config.yaml
encoder_norm: "layernorm"
encoder_norm_position: "pre"
encoder_activation: "relu"
encoder_patch_size: [4, 4]
text_encoder_layers: 8
text_encoder_parallel_block: false
shampoo_beta: 0.95
one_sided: false
final_lr_fraction: 0
warmup_steps: 440
Rows from block 5 of the text encoder, named by matrix and row number. Rows with one number belong to one neuron. Each number is 500 + 40 x the weight over its row's rms, rounded and kept within 0 to 999. All counts start at 0. Numbers have three digits each. After the name is the row's rms in percent of the matrix's.
# fc1: MLP up (text_encoder.blocks.5.mlp.fc1.weight, 1536x384), inputs 0-95
# fc2: MLP down (text_encoder.blocks.5.mlp.fc2.weight, 384x1536, transposed), outputs 0-95
fc1.150 107:500468519552574555508651493429498544522575501499465566529536454507541421494482501509501471501503610505529600497499553496517500546490504402497505503580502504543466502500529537440550506547463498501513528549522509544496518539559513492507504498494513504502505493557508580514503446494498531562
fc2.150 084:498501500498499498494498502148500500493542496501366500503494427502499500500500508499224502489495479498501579508494500502494498504502506367500500516498498372500496499499585502498501506494656516500500481500500498500500500528503499500499494500474501495495491504499481509497512546472475499499
fc1.151 086:512499555477436518501519441501474501504526405510458494531497457507497627476581482500474363493527579504493541585521499501495493505368528501514505500500499591534431505500512530490498525524462496502504497504504502450499512469497505481500500501497535503619498539505502517500494527496509556502
fc2.151 108:511489512508500507496505475428503499483474499497511486528429505392491525574476534465489508503449447480483499485510488620474497494496507497457497501607523464484540535503480523465526502521508499496457490523554443485435504506544578505460489500547499494505505496505569432479496612469499492503
fc1.152 086:498500509524391515551559507500502474551501500504479529538507480559517516528493536499387416509528585498499462499512529498472504500450506472518509503570495518506441614528496524506505584538412505512518501485494488564482524500534500507508526499448648489552425504411504518499495623491537501573
fc2.152 092:486500495481501508424502482506505528520500487492511502503456547490483513511501540477649505466497664446498504498401494522567511526512509506500525499450524548503497497503441508466477516499488442504532508501530492471480500495494504500470486497497502568519485483498623629487496502484480521489
fc1.153 102:519490517508436507472564471498488506497549596500436500489458509499495499556471550505492515474500476482490482503435593470508435497486505607500506497496492512667493502482476523515526550517430493505478336497495480496540474632534633499497568490464497447500529474501517503491533561508417460507
fc2.153 110:558518511526485509423497504500479473490503511423492499518475509495455498583504505495508508501464506501497565495533511496497395500494520500483508483497487509496500500493491498484500505520604493501492490533494515526453503532500492489491572469432473570499497490538618537486551500490696527492
fc1.154 094:509452495500497505511519461492499504505500494532476507498539500500598511591469451500480502507553488502559493512499500495503508498502686503505588504589502506654484367603476493519490554545349519501483485479474478499501493517496622500498476499497505496507565500501519547471495530489575529496
fc2.154 100:498482497511509499482500517509579499501492545436687517499474504566537498491508502498527500502502483435499457524472469498520519563510512502463516495517463625500501513525499490460447579507609614500529487486503500505550505490494497626494423498496472498524507489503458508499490501453509503546
fc1.155 097:511500548489464500538561495495547516562500492494565499467531623512500497499618477502528504528550503519516482502546505494502485462499494501500494665575495522471440545511540500496508450496725447513500485493509499500498575495513497519502456512475477577499480500500572508501460581485485491527
fc2.155 104:541502501510523509499488456521512500501593480502500472475420498490499601484495502495460509505519504507464509492432503498470499492594501543544477479510514483532549516493470400504506493506383515488506497537499521534519523497464495495567494504530550433580513494495437510484517420499507503521
fc1.156 086:506506523462314413538555500458502505661560496508467500432468497505502470483496500494508498548517503500480468525483500500461518487502492465497500503554509523501346470546547505507478499497419541500429496477458485503600502489520501519498500381537519488496503529485516557493486508506538506501
fc2.156 090:499492492441515460500500497562500497525506491500588502482529497484470499499495411495488546499503529648554452502552502442581511510516465510498716493510502499504582512498567545476422485495411496503559509493490513483487479497495511502492480500491515486506522366506492504504501454498500477508
fc1.157 109:525495519514521498538515497499530505502493456456403504523492448416496504502561495557422502506498550491494533509511499498498547491460524490560501531521492491522430504472505523496502520515494520534499428473488480526502505496544530535500494498501423433456453499440500515523490472500515489500
fc2.157 105:508496506572500503510524501586456551493457502557541509504494505467522496464500457502493503505468472528491502504450488509491511501475476440492502544510460482500517405392632560521499500499499496419509477460481471383506501552500501506502491501464455501511512532519429545519488490500325502488
fc1.158 113:584520524493489497398557499476501489526515488514409501471488678520551524488476505503492504461505512490527365501496532515531554500466498503486503517521515533512488487500570486501534514505484504497366485472490472477541485520511504504500578502517486484498502510553488499411503502478348503500
fc2.158 114:557521496532500494456499519498484493482492500525539469499495501504244487572499529492508499505502509542548588444503533514465488516508567494499519487507489465489488513429334501499502500541493542495436452522615532500377490514488489499522502482538465460485500470500683422511487448528632557464
fc1.159 104:513489459515586514497534542499501502507517500501457525536534334500512511491465528499476372526532584554505571501507519509496500498493500508497479556495500516590484561502557503488520653579534547532525520534504499530499513522507493443488511475502492552527496494555498535529501512501483517494
fc2.159 068:499502499504501500495497502460500501502560498501437500502493496499496499500501500498297505495653502498497544504493514502497499507503504500539500501498498501501495497499886504497500394495597501512498486500498498500500503495505495500499494500398501494497505543503479512497514488496492499500
fc1.160 093:493523525500498500490612500538517506493505491453492459483500500375499507506367462518495540535552528515523534499488481491500501542472498498515477522479498552538501496562510554509503510510355547489476451526541500498505484549516491474502468488397518499501498502496498499561497479482511466544
fc2.160 081:571488496489551501514492498495509538498506462503488511500464514482502482564484533494500493489436493468507470526502556570514479509558500474494459519441502553505497477435462459463501562503617497500489455474498498476481506519523495504507511500564503476502556496503468512469507474488517494529
fc1.161 109:494470496500451498478548503462429494513484448529465539489506502503540379481517530469391524505501501493385468458479526547499478544493499508423535550555497528631470498491696554500510505500385526493537501520505501499502460501502509478491530406502499551507480513499520542486546529447501494495
fc2.161 091:471471696479492479458500465575471506473449445479517499544484484493381475507500530517498550503502468508503560512522510485501474524504499474422525526537505518493494563541345463510525467516562496516454470489501496513491503480518504558449468497505515389529505559464507523453500439471518498497
fc1.162 090:499467499495491445489589501494496484506642532509478501495507479567490342500372503555504503526556499506499383497506565497473457483559497519448632505509498504532393511509520591497503501501501501496475467463478487483509462498494507503492485498500495501499507496499500527493496501499532514500
fc2.162 108:495502502501560477511499485593550518487479566498739461494460702549485499511497507500488511506505494496527458464495505481512523499510510500462505501487490513652548467499399265464532515511489504605553502458495475437434377608482502498558500493502491493501550492497521483533493501439535506486
fc1.163 105:598508514499495473499658498483526478506486502470499492483555359534459491503520553520539510497523489568467490517561501470521501515502497501516453552531489500516504485502506434502498506531630503502489515439455532491498508421524606517475501499514486506511481514499508507505491510367538498500
fc2.163 077:554499515500567487474495466644555501481500497510486492501447692383384423505495539519449509500523495563499510543486515523511509508516508509506493487491561438502535510492489538495518492504290568500491501501498482507502492558460500506497640511354503533484505495517497466500497493494553491502
fc1.164 111:516520497532479480500489504470602501570509500464500522456439495498552469485495496511502530538557507506499602444506526491476503503516520503498505571585464490502445490558563538516403422479469489545487522524426473505472467444502512541465498336519500497514550492497513502481499501409482515482
fc2.164 094:509458500479496506382499505455573452585474549518479534473501503523475522501507521483497504439529500494501472516488513459509503465519562500410504502495515504520508438500471523489500474617455486500541509472477415650501508500500499497736483497469500503509492481449473416522508490499504581469
fc1.165 115:496523506460503484504511580491523504492486439491502517484507389490500495465500577501509495620547487555476622552525497498501513485480456529608510572657477528500473532519525521487404496505513503500499502500476505527483503491489548556499497583540517502556271499498502493495511562500509514504
fc2.165 097:512498443512477497451500485524555456503503470551507489500473539486505462498503495483462522507438502524500428467486400491481545504465479498519462503496518504496505533507415491537534589492471485496503491499516507511579464514496603502565461546487553495494491494522499499498508494503454478499
fc1.166 102:514474511506489491367503527458544534506499504462461536500522417448520596473483549467477488508501500497502542392511500500498524494491468496471482505513599497544475526482612496495492546559462507594502522513499498481491558498504473473521498501498441476504489404497519543503462563501494509505
fc2.166 134:499500499502500502500497503275499501498501501538500496507497450504500498496501461497508503497496505497499721524496487596499498502502502500500500501500496501502497493499486670499500457500587500402497502500500475525501504499501500561523519500627499496495498502502500503502543490498491500499
fc1.167 101:537496505503489498440526495500506452495506496516365508491502457472517506499503491506497412472511631497525468499478541440499501495662493488501505502519485503597498494502514563495500442504484574507546436486500504490485481521489501473493501502500547544510531495495502511432438696495499508490
fc2.167 093:513498498500492469554501514500553520493477542495539510506451500486430485312511531492504508521502497483228522490497501445514501501511501502497515503565538501545487477542497510465546508505515543499414508492522496497538522500501497503486486500517475412505495510499606527468504365498493531516
fc1.168 085:497490547494527495518542568359501530500502522499479530506499436500480504481501500499456460479516509518500554535493529523495538492649501521502472501502500502535492477510519552478524524561499512480537445396549502530495485552466479492511558502495525537509519493607470534467505548455486518457
fc2.168 090:500500500501519500497507501201500501502505496499475500504494434498497500501502498499266503497565500497497634533495495501496499560415504500502501502496499500459497500499889489497500506497652502500498525500498499501500502496503499500499497500493501496498496504501485506498511493497489498500
fc1.169 089:450501562491581498500514498499494511522498469511460524500643472518499459510502497502510577500551498508499492598510474492505444509501553499501591493500485484513491427557499502465501548500414401505498493440499483498501422504504505495499497473498498500648455502495541575501417499536509504498
fc2.169 115:523500511529495512547500503588532551484498511512816465507463545479510397503494421505619447508536499446504437522479509446531538501440632395501501488499496500491498499508402565504485483507558501485493497481502486501505514510498591500560499500495511474492514501499472583494473523498516501495
fc1.170 094:506481577502515484454513547494521528501523553421490549505574422455542512492490505466454348545517503510501525477500519501498499491480504500503472502498501500521471515506525491452511544534495500664579527501575498515491500499489491479571549513499479487510526487514528554505497515510501637496
fc2.170 075:499500499502501500498498501237500501502504497499147501507505494500498499499501499499289503497493397497495644502494495501495497502502505500501502503497498501500495499499575511496500508496559504500537505500498498500506504497504500500499498500501499494498495505502490505499513489496486496500
fc1.171 095:503525512486421437534600498489571425512499490504558502486500342503493489449544540518493497542502520552504489515532541501494470491421501500613457659583476499560485504514510496495478496559514522527471498508504407504516515397503523516504504509558501544471466559483492500484501523498550499528
fc2.171 074:464490491492503497478487486507470488502505560489495495495583707484479494459500493498512485503497490487506474472509495482511504513499507560502514524386585516505510502509497590508531489509394517489524458483495498523502481536519554511496495489485499453522480564511650505491500501494446493472
fc1.172 112:509470503528502498495504494475528494524505525523460467551468491543498515475504491626502501501523486525441486518488608508500498532493491514499473562522504510439479457541572498474470510509600501528516540492450487504499556500499500524505498502479500496514455475460426514517498501464642596511
fc2.172 111:483489474489520496319457503518516530511470556486500523496483504502521529570501502503497373478499449513522499500499501526498486523514490519549510493474528533497477505492513510445480516482490538485529496480504512497505516586499469516485499448493501504470469477507627490490500499499458543497
fc1.173 109:502522506490511494502587569435567483500424471456508506487568450513500533513499499535501490549521498500507627623519424489511489500524444496507496494534471501501457495503519564501505464454605509496451486518495541502483495474555530529498485492579517506497489479434506553669507497460573504489
fc2.173 103:510514553503496492481503404596557509506499495466433494483485492503346496520511414500350485542543521554501424516436457511512410500481483485484445481498509499503466544503469506448506441513445466499499505519500501509503471513498552509518532567608526514526477512580401463460498500496471478497
fc1.174 107:498509513467417506509650500476512500493511533487482548493483490516506395463577553503469513481500500552553579500485499480499504509497537513568504501533501467494440503521490516525506479494542497526493470513489575509513508497492498538492498497522500585563477510479504499493498536500517499500
fc2.174 113:509501489493496501497409602465486374481526496479502499480501514521490507501547540503504467494510496473497500472496507494538473404492500500476531469464455486541477503502508602510508501493440500436571513500501501505528502511501522502498577481501513483565490508473500492523506508477528503496
fc1.175 097:557483594498495550565544482472545504561494501500494503481496528702495496504513524511500454501502502523492530494512505511492444500447499499362527559553501510523477498509499525495498647465480500503488418459500525530506600491520497511501535472473628492543309501497509528540496501570501499507
fc2.175 096:494490555502596487535502458688432495537515520439506520516543479501513517500497558488469500480474490499497470449468535498440610491503402484440602526502504498500510500505464502524499487534478499515517621544529519487511446503499482504476403501502498449432498509508597505562522523477521572427
fc1.176 104:500500529497503506565507588459508439537478559516499502500495420501340497500573497502501490519503476502494468514499524499506418551497484525504530547525471498603406477500595601425476493518532495505421389563481507462510474511575612525501542489541513515492409509494468490499507501495528474505
fc2.176 102:491517481513489524496513484501485493498502494442382335491510567492493671497511515494529507462501475485500503494510530498501464520502527496541510499508480502504539514512234461478520466499398502504462533516496500484520439488516487501495510491493507497531500507494513517534505534503505496484
fc1.177 091:535489507416534496516571490483484501496520481496470500486581585505500500499509529519425489489506500519493492554484498432499464496492516489513491653508463491604469522498489505503512495519492525502497466522527505494499500499501571512496558500447498490501496491509555501500450491488552514500
fc2.177 106:490506506498488449510505484512486496490545511500494497499501531485494440471508544476555486530540496636558534509511500424431496501498529473498503526486497489450551420490532493504489500498472492506464497464485504500474505558425537520500490499481501543489498489507500479464500558521508490503
fc1.178 105:501497513606524497498546500497524595563483499515381563519504451503504516453489501501500388500542531521531529485511542501500491535490487501492500595498444501500393504511633521458495629574456500500515521499530498567490543582498534491505508500496553499501504493522501543501499516466499533493
fc2.178 064:499503500502500501495498453373500500501500498505499501505492489494497497501504499499521537496493502497497656517492490501494497504501506500501500422412499501500492495498520503496500510494537499499505505497498497500500503496504499500499492500501500517497492505503439508497513628496159499503
fc1.179 094:545522514501609500516502472509516497487521461449423510472507500495501534495501510556387507496493500542500533508454496497498500500474516524489480496495500500569464599524503537514470503537494505503520473511423629493549544471500516584490424471500508507499464520516565500567497506490542496484
fc2.179 113:522528514519522519677501478499502505503541494493576513503502487449441501524511534500468492500417475498552477519475484600494496500537497499451514500499505513495446487475390501450500502523464523504513488498509486462518503514498525409500720495495490499497516485518388503475507504492424525503
fc1.180 131:471539385501565469500477518441500440645500492493450495498634505501448440439519526508493515489514499505494629523503535502496466495509522495626496625499518501502439526480543497441486507501551496497510502491479469499497503389517493501502547511510501656501475490501491503560426564497473499499
fc2.180 112:475581497463501546542495496530488508480481559502506492487511483607513454492498414470521441491500591494514455501501471500519497499497501551524439495497414504491500480478599523498499535505511526478590423538531506482476499590498486524501485504572504498520487523535465503475501471479420510501
fc1.181 094:501517516496493481478602465471524458500489508378441489483526438500498483505536485514509362457445502556502500515503574470485508569501509503500496568529500495535483510513499543508453500484530567502472481529477556465490494363533507502500503437481524502525435492500506499501439505500517492498
fc2.181 077:476586508504495499500503489603507507495480573470499544458519581448488489513525511499517461492542463550503486531511540506521505470501502474501561526494545480500556483516488526502499499476327511552476509501503489475495497510500501508447488496498494510445517515447557505497494518500516495471
fc1.182 106:508498464496490476489540500497483495502475495511440490487504447494436499490507484505398510446544541552457524499487523491491541518551529544534433590537412496500492563507465507511488465536549602499434511559426515489492454331543501506509487444554484521490489505495500460503477540481532500514
fc2.182 080:522511512491507479491616498579526571485505514531593493500462544495462501493489481503530488501546576558506516511501489533554508464369498500485494510501503493487504469502465491495501560519422504502409495488495488496478463574502477501485504496495492505466512501474360512483480506473419533457
fc1.183 113:497492526490535497550624497493538564511501583497478590529526497502567562511467477509477435491502607593500648551497577500501497499495506483498526574501500491527461560501612597372522525561471501500504554493501468565500545556499499593498553499494540501498504494494511564579501508493466585509
fc2.183 118:453500500558499500496498501482500499499517600501424500501466381500599500501501431499450589496479503496500547466496497500498499502502503518498500501458498398501497497499550501498499505608535500500500503500499498492500501499501489500500319500500499546499495502501354525499507494497347500506
fc1.184 118:521462524493488496502488520498499501508457497497492500484397498539493525513516463465504522493581542464564490583493509497515514430487524412555463497507495498530489560491498604436499539499566499489497341565545506503449499498500513479517471402500487485513579504490532497496379441482501484424
fc2.184 093:456495500484547400579500533484549448500506500533568542511495524517442444621499526534486498532508499534523508545494490532540507532458508519484485555502534494464458481446497522543501541480418485500472401545505489627473386500422550513520478535626398491476512519512475568373537537502487486495
fc1.185 114:504504516532571519503505442493454501499447491438505497500496488513526437484432573522499511584504539499549509502491504501463502493500493505491489508615450490550420456498551602515483385522479601386489533532519481494492501500456575499470508327502505474486515509555500519575343492541498504505
fc2.185 104:514505508500523415431513475502480504527490514617484503547476525497494493561487572476519522606502490496558491514445497503496506503512402499551499488498577516502510527517479496519496529497512446496499491500495536502495502513501507538451543502489354469478481496527548497475514495542499576484
fc1.186 085:504584510510455490513550497521497472511497434486492538443516449498501490507493483530501497532577499507515519521500517429567476528503501491508504524518496516632430499510492515496490525482490539546377480500476507500479500451541500508500494481500524528554486509500500560500373551456581512526
fc2.186 078:537499500498500475582498496681516523507491530501612526499503675470478527527502518496467524489530494500467244500506494509514511508529512500490511498503551485510499427493481527528507502661374447525511532498497485516501462509506474500488490503492508474550520502498504504412488450502495500519
fc1.187 112:548450516494500493497511500468514520527502508496441511507513497498549500499554513500461487511513559502590575500487509499569504502498416490500464497500533529529492503503556517410485667406488500595496445521525502498491500513497493472512498512515500502507434494496505603506568500507426442414
fc2.187 059:501504473502512502493484677372502527496504497498499500510494442505500500501505502446502506491491514495504673559488489490513495505502502500492513502500502502503494499518606504496500459495580503421487484497498495503495506491537486500563498500504501490487494504502512510496514442497394499504
fc1.188 133:501482466497491492457531524547519501468514439463498496503516504501569474512505534496496509514515487494499378472491500532501476500496505496497504542466546536507543443544537493491500502531543521497504509467518486498500484415633504467519499366591490415462476401521504500497504500517380499486
fc2.188 123:501515495499442533539500512503451574500489528452561488505469495392487499477505498459535534525460505530491709405488512501486497500502514496463499549519488490501504531517422501501501412572522415500498496500496544500493498497499494501498492497504453526575581529544585499468465467532466514518
fc1.189 088:490537525502494466487605496486493476506496483485463536494501484514525450476519522441528455505540511511499501533528516468498447501541505501572501504536454514625463434551501519501496561483493522518488457424441501502514521492501558531500491500540575501638501550496503573439474592476508535476
fc2.189 118:497486486606540600528502497509541492500487478495700500498480790485500496520498581488490501571498499483522202498553515515527547494506460511514523494503498506502491514489761510478482609498378492504570503495504472480502496514516503505492485505485502491506506498522507502488486492479497500529
fc1.190 112:501557509446489462535510507481505494556468459529630463500523486511512517467493480538531463543518503508443582528501489478508499484508504528498491586581406503472489475500615536487486496475676475501424498496500553500529500507509525530443487488528543515579419511505499502501404515489492510494
fc2.190 097:509506499520499489519460533569532499536499481472489502503492505503505477516510485500356499493551509517495486468492488490539484515524400470483502450532509480501501504509498500512534493500374489510502484610493500497504497471498473501505507508321517503486513509471532497482499463548452492496
fc1.191 084:525484475537466643476508514500500507503647500501363505500565496414491513577496478516476483486499507498498520461498587486500501507571484499492482499542499497503493503490542516444498453561514560517544500512498501474501501515542465489457524506489500492478494501505492561496458565498526506509
fc2.191 098:435499517501485470488500397481507513498491536508499497499502489500491497444502524591499503546498502518508517520595500477507499469505522504492441471470537465445512468502432510510500580496458462513498514501494501507501508441496487499445500496498506499492463506503560506516511549497524500488
fc1.192 113:500507480510546500571588479428499500483572520501391507501500505393505493498501500487434512490495549551502533598478528527485498499512505516519506537529507660469442497497512438636431452501478504479554448448537463491465501510495500547530499439505473535521464500502502414562504510494403504501
fc2.192 111:509501508502534469556524510439548495503500520494558507501496479448433516463507407475527473535522510533578532537475508393499403447469469524500463536502494457519500494501455601489525465521538551564503512496527407517500508495521506502538500504525506511461489520404477519554495477471485495465
fc1.193 096:632435677505512500513498504502498503597499529515483521497501481506495527495496506548522504556590467498558583534509510494503492521526473497480548504554476424564448500499463600507501509520493490474497480509502446440581501567498508499494499398501543500508490517488524682505406494498502509497
fc2.193 106:537475496461525434498518483506501521499474505496430552504530509444451507538494376503499533500459485493492285495553541505492503511492499502516511474521535507418495510500488479527525483549501455469481500502487501497501496503504489500492522503491611470506496497550497468458501435484685503493
fc1.194 097:463534524531505502503485518502526508507510535471450472496485547545545435493457489491290509486501578485402638502512475534500473509506499500520512512383472493498459485556513401490498510469355505567543463500511472472575454467458500492515502525527485514493508490440514503515489501479481470505
fc2.194 108:416544515498578454492520513454457491491426528475508503508587492529520506532575505443508512541535510500540512499500434502483505449447512513465577555512486509500502560462519500485509493496511467499569485541533499537493502547459461478490472494490509504610489501499456653506494485479458501482
fc1.195 103:526473531496521522393491476517521497503619481499432505522491466499523517473502492537498499670458492507522529482475520498580500524493499505464506499489487501560509505463569474507502457521598502480450429477549492512463495515495440508521503501561470508469504547534427499513501555475315494456
fc2.195 094:616485536491441519521473504432483519484481495477492499572513522502499491501493491500508453498474508498501535395503470465459500508467548501473484521480500503518451538495505491499504456501516549530506521495503497520507502518519484481500460520490500503515489509484764481457499486500561523521
fc1.196 092:507428491481500568496532486495492492503512490490502501487501444603520514505498497489500503468511500446489435501496505504442499483500462520449501502529502517532503499606500507504502502552489497509514498487495433482574535512516507500500516456460494500503454503623504525499508499520500502466
fc2.196 103:494503501514503488466500562505497495608509503490433497503494635502502505501439462500502483540513481484564614500513499499516545530500519496413581475496514525500397497505349499573530462492521502558545519494489476497506504566502520498472627485508641482365506500544437508527504503498618499432
fc1.197 093:509495516499495498518509507497491503515497494500328518509417514626500492501501504530495468490498500499570510507534521492496426546464509496509498512438421469541471497501587507445507489511537521504508447538564495496603505507504491479501533500469503470500504555502469525504490425484514510505
fc2.197 128:508505482372545500444495511483500463517472493483627496497419482625234489505497625500507454461464502510477497469483493497461489495495482513497505477489513497514523495474457504508497414501505525508518443498547500458499500508481499489491500492497519513498530504531683356539513506499517514500
fc1.198 088:502480497496453500637513495499500505501501501569498543499485419506493504503488497499504503502491499525490552506501522473492505474455500497552535521501409533501465477703533530499504477500493437498552478420468436558505592509500575424535537483502521494496503503505500502509501550468526502500
fc2.198 104:514477498500471495456496469441503493504508511446459509500459675499485505471464495508497503510448494491503511490434369489501503501414494488516407460509496502531446500395377494500499491497422492499472492569504502593500476402500495500530490538505520485571504499500499551499456485612519496491
fc1.199 103:534493502477499505391516467472496511494577498412470499621503476521467456511448497489467496493548535500509479535523525454517501511501482493504500530499478500516518489490499497502506501470503510506484507474473500491556531547503540500508574385513363482562544498510483660502500466468521535498
fc2.199 126:451512508499501497415487485508500539488501513506492498537394511469374411512499463444545506501654497505716568520499500495424488509531469502555463510489473488469489506503497496457543575504504524496500521578504490457498499491500496489423500474461491494465445483527485497475509493493524509499
fc1.200 097:501441538485509563538496497530499534472500492600497505453509469536512532501486496511502472505523508490503537494479561488498497388459503497558523496541501496557501495416498495500500500537670505543675535472499521501501518505507538506494515477482500503499454492502467501501491548489527497491
fc2.200 110:539494501516447539457490423452506480424503468495492468518477509493511564509481500500495501496434400497503480499453489527487500490507501481525476499505521499524461504485511492505507520497405481525499498497515554549508503487499497479429440497502526489498516483494733509508502550502488511500
fc1.201 116:565502674497497561605534505511512493493502519501484498411498496501501496504497524533478508522529503511503716520501480500446500501507516545512589550539498549506497492512485518485500516497447500507488422544465492501520500463469541532497481497488516505535490483451514503512542549431500487493
fc2.201 096:507509502507501547570491503565470403507531392504513473502553503502435580540459499499449475516474523528506416498496532524511500497498490501469545496502476505481550509520540524490483500515493495503594470572483446494516501530498457397515497500490505484505533485543454517465506491477472562480
fc1.202 088:524453509505500497496468588493511552492560498432500453534557492491495535596501472500500501490480495510590546495552722500529492563469497498507502500491492518540468511501555488412530514635504515500520431546530509476500500559519387497484473503497495468505475519549501525514448513494504501492
fc2.202 085:497505508560493500492503498402524442500484501525504588421442497496510481495500530516547446481470474498489520505500552495474480500456503608501500500498489432501587554500477501499496375500501515488492491498479489504500506506494486538507504475508504424496497494521483502563507532507512520447
fc1.203 102:525471500448411495520580500498506513514452489431495498458577471569592500576459505570517498533519496501500446495494479446526496505467553499523432511515460509505493498528500510509509500506480542516293435491496526556502494499504527499516493464504545578413505594551454552542493511490488508500
fc2.203 091:543489500455538479537503487491514506502470500506487508500421513445489448502491513496511477472491498536512522502448473518487507502612476625466508499501507465490406463499524509486486521511482513500464504445512520505468500569500481498528458505694507484510501446471542481557483434513560529468
fc1.204 113:514507493476501505497508629496504500536502501532500464479500513468510554494476503457453547494573504497501580495511563505511500393485448500520522497477518514480475498585529481526467478500447466497500326463492432501503498432538499589492511553432479609475500500380505468509499392513447486563
fc2.204 123:401512503511501462728505512489447508501538532558475533481496476470533521501533518421557467510518550458506502513531534486546502487492556495521448509568419498490493492513490500471495502509603485493514538501473524486540493490495482470468482530561498411500506509504507494560509459450547593503
fc1.205 100:451498497548508497503566686493501496515495500500498500473499385548468523575486485502523488505528497502496422500700706483542486556396499474530510522540451490530502484514511501471502494497506503483496497481440498498484498504507579600519502471506485507500445505598501525491491667494564501497
fc2.205 101:553456494515444495481466509495480513503491527470459501500528692548487493502504565553481537451502484508504521496531507498499506525495505503511479479513522501528482566503487501526497503517264564496496503569498491500454494493508502499501487508495507503502500496504500498538504537508517512492
fc1.206 099:526496600501549523525572476477497589554541498493493513493506507498575501475500408519513480514512542514506508500490506505451463453469540488561460539514501490542501534565656513495433501579455459514455511502493537517500501498379542459497487497483506477431500500627502511500453516502433481467
fc2.206 090:502501506509528501502490502423498493501501534502516478493468537487476485511502518523509497528481472511669421500471500576533488482499530516479389516521506550500360502502250500464509490506498502500524499408495512504488481477486515524484488504747482501498521503528544498507498546509475496512
fc1.207 089:520473499499499489515498502501493515528534521558499500496575447541505532501506499473531544525514497500499489670472524498499535504509546500500605508503480492557432456512501501504531500558496503496369505415478484498541500507504544587598504429507532476494505547512500517498496500503527575499
fc2.207 108:511490502442490507482500487520505625502482500500544460492437494511517502500520479512583458500502365497390379499492398515499498495502498554507485500513495500508492502498551498500484477500494494503491362499425448490492468459500514497499404502511500479487505492499464609504469477500511530477
fc1.208 104:516451501527486480613493499498579585514499532478396503500523531537513505536510456498512482568500499509561534535565560515488524502490633515617499496513500508582388510501498498503498502498607542512503492468489519501510500500502448501501475503552510503500547631539585488537371419426589616500
fc2.208 105:497504523519488496552509482594530499508569503515527499500503481617465453488492537500503523496496505505502513685501573533519505498522496571581482504500493470509540478481504503512479495514334498521508488510502481490499451503477527526537496511503505485512506489504459508498503522508454509499
fc1.209 106:514491501497601560570652574498540540511575534494469546564517456500570548487498462501502416500510574535511645509498557500505499497524495500504481608508503492550484559538516511458512509559481531411456553504502488599518572571609498485512524511491497535527477484563557558542530508486499506501
fc2.209 067:498501530496499501489497503408500500555506498499439499508494361498498501502499512500300504496493507498495533507492499500494497529359506499500502502499495500500490497498503502497500508488562500500502506500498500501500503506501479500498486500411605493502496582501388512497512494495432497498
fc1.210 111:523497567593541498587503613501484505482499440492505482446519442539529509475484475512456468548493513476446514510497496490501481470513420504509504553491493508497502499426534502495488500568497488502483514567498503507528549469522484610504489435451519541508494456526421497497504498500491472488
fc2.210 080:508499503477498500469481504510508529485506465466461504479582502524571511505559487486430454495502502495500482461467541524488487510499495500538460507500484496537493511506487540527499477459518518559502448524497507485531530349518465469495490499502508475507485446499515467499458497479474463586
fc1.211 094:489478574491500432499499490507506520501497550513477535455499490479499538437502617501501505546509508463499492598566650496523437507476505538498552451533462525632425442499455522514505484552487503503485481500494494499509466504511500503442445478502493494503609476485463559528500519528543506498
fc2.211 087:492545500504500479455485496519500573499511519477475503500537516483472469508506490504563513516549508570489524486568450449473538500488454393537503554466524508500546498497504551506496475496513507489502523489465504516483459567495488492499540529470547501526490517556464458498499511498535502417
fc1.212 119:467498506499480511551619518492586446529495550536481500502502430502474506481523520579496453514523589490499709613534531465504493484498448451555479594528507505419515569539528501499517537510522507538464518501535528510527502480511493508445501499501516507453497516493399528500501407469493510506
fc2.212 090:493577452489505497490491504679440508499528495440472531449472506496498498485521524494301459502425475500488519495489539496501528645493507502496502505496486352492516496498566500518505487502506485514504500510490509485507501543464484501504500495585499484485493495539369501502507483483432512506
fc1.213 101:463498490481519483502543488600511537450496502490518461490499370500554571470487435499536583466528494499484477506496490558475522502498475508482456565496531508525398500531554466512465513525583409500489620513500504514473497552498530461492494442492415410498494444375494502421500503491489487505
fc2.213 104:551483513508500498487556502488464498500499496511503508503548480631534502442457457517498499550492485500492515531522394503485536445562592530460466495515494500502507513458453477522523502456490516498490498499458508490485553482466499500601442497514510525504503475493471554499499536439519536571
fc1.214 102:498500538491508492534510502394523532417531528500473549522504486466545522447484505527453495512499508538521587494500510498509498500487508491495502503507500503620465502503536542479518515568544499500506529499503446516492510546584499487505521561449545500501502513530514515510485504495499517500
fc2.214 065:498502499502499498493497500420501502502509449506495501504493364499499500502500516499322503494484383497503522508493501502493497504502506502529505502493497500500494535499621504497499494494569501500497501692499497558500502496504501558500495500436500495499492505501479511496518490495455501499
fc1.215 095:502495493549552554440471500496499508499495547503404501622529431465505500509500462498523472481511549527414584516497546490513493518500510475505495503496512501502458494519500496507532504496606517526504494505434475508538501513454511445489516499438556472492498520492499513525502502430563504505
fc2.215 118:492488506502440523500500480642470497536508501497478496511529470487510478499496535482529527477511499556506456499482491518491545432487526528538475479496507461505482502488518498527500508498498528503514482503502505436510508564455502500391497495472495494504545503517497512484525499463418505501
fc1.216 097:460488499500314513533477548507510497584519480669492433506631467489512499501511458514501533496438496509576488490501455495499500512462516534477596533487484491523474459503484479486529557456588490504483532550504527499504495530499503478496502512538506447512444445512448503474521500500491506469
fc2.216 098:447494510543466506501541511510460495489484454523499501512509501598503535507500471484560528503476395430509509495494533712501485501511505507504515468525456637495494501537510500545501503492487500454507495530499473519500502500419541494499450487506467441521493475498495719530518532494485503523
fc1.217 095:501470506500498502498519484501499508501626484507495501421499446505497469505489500486501502502564511502493473497501508482424515465538497517504492520518558498490485456570523478514475614498439483502475492462465449496528473464505549533506482293517444491499483500530503506428451546504525505629
fc2.217 115:496520494445482479510493506503505503512476500458498502552537502498603557522493494495494500503523502508505485504433523469498504492520500463487500497505493476431500510492405494500490561504458491510536487439492491489524538506513513508571497501497531490518489449522382513535499503503498485524